Weights of a small contrastive audio-text model.
Model: encoder arch resmlp, encoder patch size [64, 2], encoder layers 12, text encoder width 256, text encoder norm rmsnorm, text encoder activation gelu.
Training: soap at rate 0.0013, 10000 steps, batches of 128.
Data: trained on drum patterns on synthesised drum kits, 26041 training examples.
Rows from block 4 of the text encoder, named by matrix and row number. Rows with one number belong to one attention dimension. Each number is 128 + 24 x the weight over the matrix's rms, rounded and kept within 0 to 255. All counts start at 0. Numbers have three digits each.
# v: attention query, key and value (stacked) (text_encoder.blocks.4.attn.qkv.weight, 768x256, the v third), inputs 172-255
# proj: attention output (text_encoder.blocks.4.attn.proj.weight, 256x256, transposed), outputs 172-255
v.98:128089144124126126156120106152135119148137113127123153080169144116115119093091126126158111156139095136130137165153126069108138101147098134177187101155138102138073133107166154136111153126135114140123113183100108126117156129074141143146129085107156153145
v.99:097147127140108096127134164116096150129125146141123100105119077132131137131071157135139157107141131123156094102115152141089128129114123140095115120087093150143144145126151119117065137129132119103134128113160128115085152138143157134126167120126117106143
v.100:143121132113108123142159148143154105139169118130129120148105142113118101117143116104140138122109105073150136121134131142120154136155136088161152120136078148141113127135119126112119177094154142161095111124142060126116117134125130126087167138107097110149
v.101:127141199145133193106114116142123163158123133097131123102107115148166167142133108122139129139113134160142129112113083131120118156098123121131160154141127139135158142122123082118137116127129112127109105177155112179099114105101117158134137119127120157111
v.102:116101118100128140158140149142135100109139126090111144124111100113105093103114142088148107118119105120097140126121114099097143128149116125107116131158154117131102111124122108150121117133144130141159099150102114159145150106136127124133121186166110120137
v.103:158142072147125102134136156108166103119155169167136148145121085117116152138145115151147118123157149083131103149079151106079115142112172052116111116115132122152094147107134153129133115129173156149115113128126121161102124181116145058124125129109141099156
v.104:145150141069148125077152104135142153148155130121106161113135164145154135131120161151115138110129099117102094147143144135126124151094155113097131174128116121186119115155073129141170115173127142152120101110127098114150140119137131148119111154101098116156
v.105:100162126118086139131095119089127123055096133152109153121125156115125156173137163105119114123093127084140158152161122112120104128145112092127121134152133101161120119101156122116114159125124119111120122122165134107110113088146155095142150160082123164127
v.106:121098122115114089128080124137115162147115112128166120123154136127141110108135092144133129107143132115149110128123178100152122140128080161155140161118105095121104150151128090143141130087149096121086122175129144123125133093124140119113150163156131171164
v.107:156139115134138140089105117143124141098106104139094131148120148141109123119128128178119146094160151114127161160119136142133143115133116102128142086129131125096141129138100123092136109118106123115134110142127103109128166135141126129143106106117132135117
v.108:096146119143134180139140088094103109138162101129126148140131087142093116118092141121093120124105104114117132136120112111104141167126175096127104081133087099130071134129143137135115137159103104075095152128154152111153133127111113143138139139145141150175
v.109:154156141088132160140169144163167089134140130129158138122098135116109109127116096130106115098134182116151096146081132120144144092166088099171138140111086150123120109106164117126089102129130187126137159136119137124152149136138151131128111125176117102095
v.110:153120153129095114143111142115115175083131132116110130085106122116127126115165144149126144123110127148138162093108111110097168110114153118139156102120126117149126154128180169129140146117146196165151154155182120125127128112163116062100110127128124138119
v.111:095150102143101139126149124096101085162137114105080133126166084109096143118118104110138129158129099088122095145137134121145126109154116138133124163115138161109157116135101160121176121107133168143115130140082128140129096127151132141097155135111119149136
v.112:089139134123134152130168100116117110120129142163081097100138128127116137121126091112114109122146110129143141149134132110148130136097143108140136139094133091149158141129129127155141148141123147125117121134107123151116116187082119130122113139155116132134
v.113:092128103158173119146127155144089126117129118119113117126166135148121168140132148128136104123157111156134141158171096127139085120120157175188127113101139137094153149130141150109134177142103129121141118116143138176130139134182152146166115105125046130145
proj.98:177153105133140131124175137146120159126090144096181123160106107108119101137151143123077137092141083131116123116120161138135143201112152109125135199113138140112164128164091060145138109159128123107173102103090137144160136135148131177128092128120088140126
proj.99:173120113157120155155109126136115094148113111110096152158125162141137122147193102101120120102098129140081150116119133144108124148136135104120132205089133155143129112127128115124167085094147134114116155139119156145141103132119141141148133122141137133134
proj.100:110159131127126133108151108110103115147080129142112098133140145124125152107116129127164110121103156134111115139159113119131134102085124130116138138086144146153120139127124116125142092179095147136199155121090144146130112108128134152166076133169167117108
proj.101:145081111122139114154130149156112122142125092160146139137112099075106100140120126120131143100138122078134123135131147105143130110144144146118119082109150135097115096136085150185074139157123120139155146130173134133120166131107117112124129121125102140171
proj.102:136140129156155103123097112108117129132120134098129095142162154109121165120137148143123109123167129100186125173134116123117166091151132138100140135116099123143126113126158147113122118151132077094108108132111131112111108142129124173128128126067124152140
proj.103:112165161130126134103099133147133153136107132122146103082094145148127126142082118117127159145095151202131094089142140107145118137172131111152165135146123123083166119136129124138139116117097107124159132148132111070116097114101124140148121160112149097114
proj.104:125148121130089131127166160122118132098119083117135101122151147089129137101109116101144132128161136104119129093112091102129112092117124140149137100130157084094114139114140146115087144135142101086135141146124119145139095128079150101123125115179184172103
proj.105:162109122128149122112144150130133159154183113121086105097119106128136134107135085134124144111165152137169121111146145092119182129156151164169120125123127125111125163098115105097142097104107139127124152149095114102121161137096115155102111107118116097140
proj.106:147132105110130177104173097138150112175147142126121131136139157118100142116135157140125092134162134136119118153106162122161143128098131122094076151141153184098152132128120154122124131142158096098151131145145136095121101118124097189116142099155100112118
proj.107:180100126150152116150156099110140084152136136139176128108135087130127165116135145120108106143130127169181111105122135119120105155097086160122118145129138129156126126152142119173096160130120140100145129157141133103147089123116153142108143112098116116157
proj.108:154135106117125106135155128137116153182114112125140109105105171140114116124099164133147089114086121142110127169138145117118145116140103151139117112101131113119113123114114124113120097132149154149188144132081121146143095147117122106075134141097103149104
proj.109:130116104205105087122115134122078132147116129115096139134160113104140139092126137126149161132149134081095107094150167144114143144093137139118104088098201156105156121123113116179154121132130117131154115093108138117117131133144127128081186140102109139116
proj.110:109125124141149109129099122136147105151109085139132125106171101139146158160092092139112117124135098151158115094117076127153104137137107133159134161125123151096164098137113091119129084149126145122132110121111151183124144136091170172149167157154114123126
proj.111:130122110154125108103114117145144117082169130127133106121137165181121140133104126120124144110116123129096143128118119147140147138109177131108168110157124094122156125109137103104081131146125129135140125095154145123114101174141106098108089135168155122106
proj.112:147116132092104118112105129154178140147150158115186111114069161164147116108128151136108130096101130151114122119115108156135136063164145113126112122111086119101129128131168120115104103111138112143107138158117150097155159153129156144111131128125119129075
proj.113:117149179115103139160123103120116103151128141153166141131084147133145141129119143131147126125123082136126148115145153157123129144166158157099113094121134099120097162091109146162165126140134121145111118142128157099181134100109099117123133137136149119075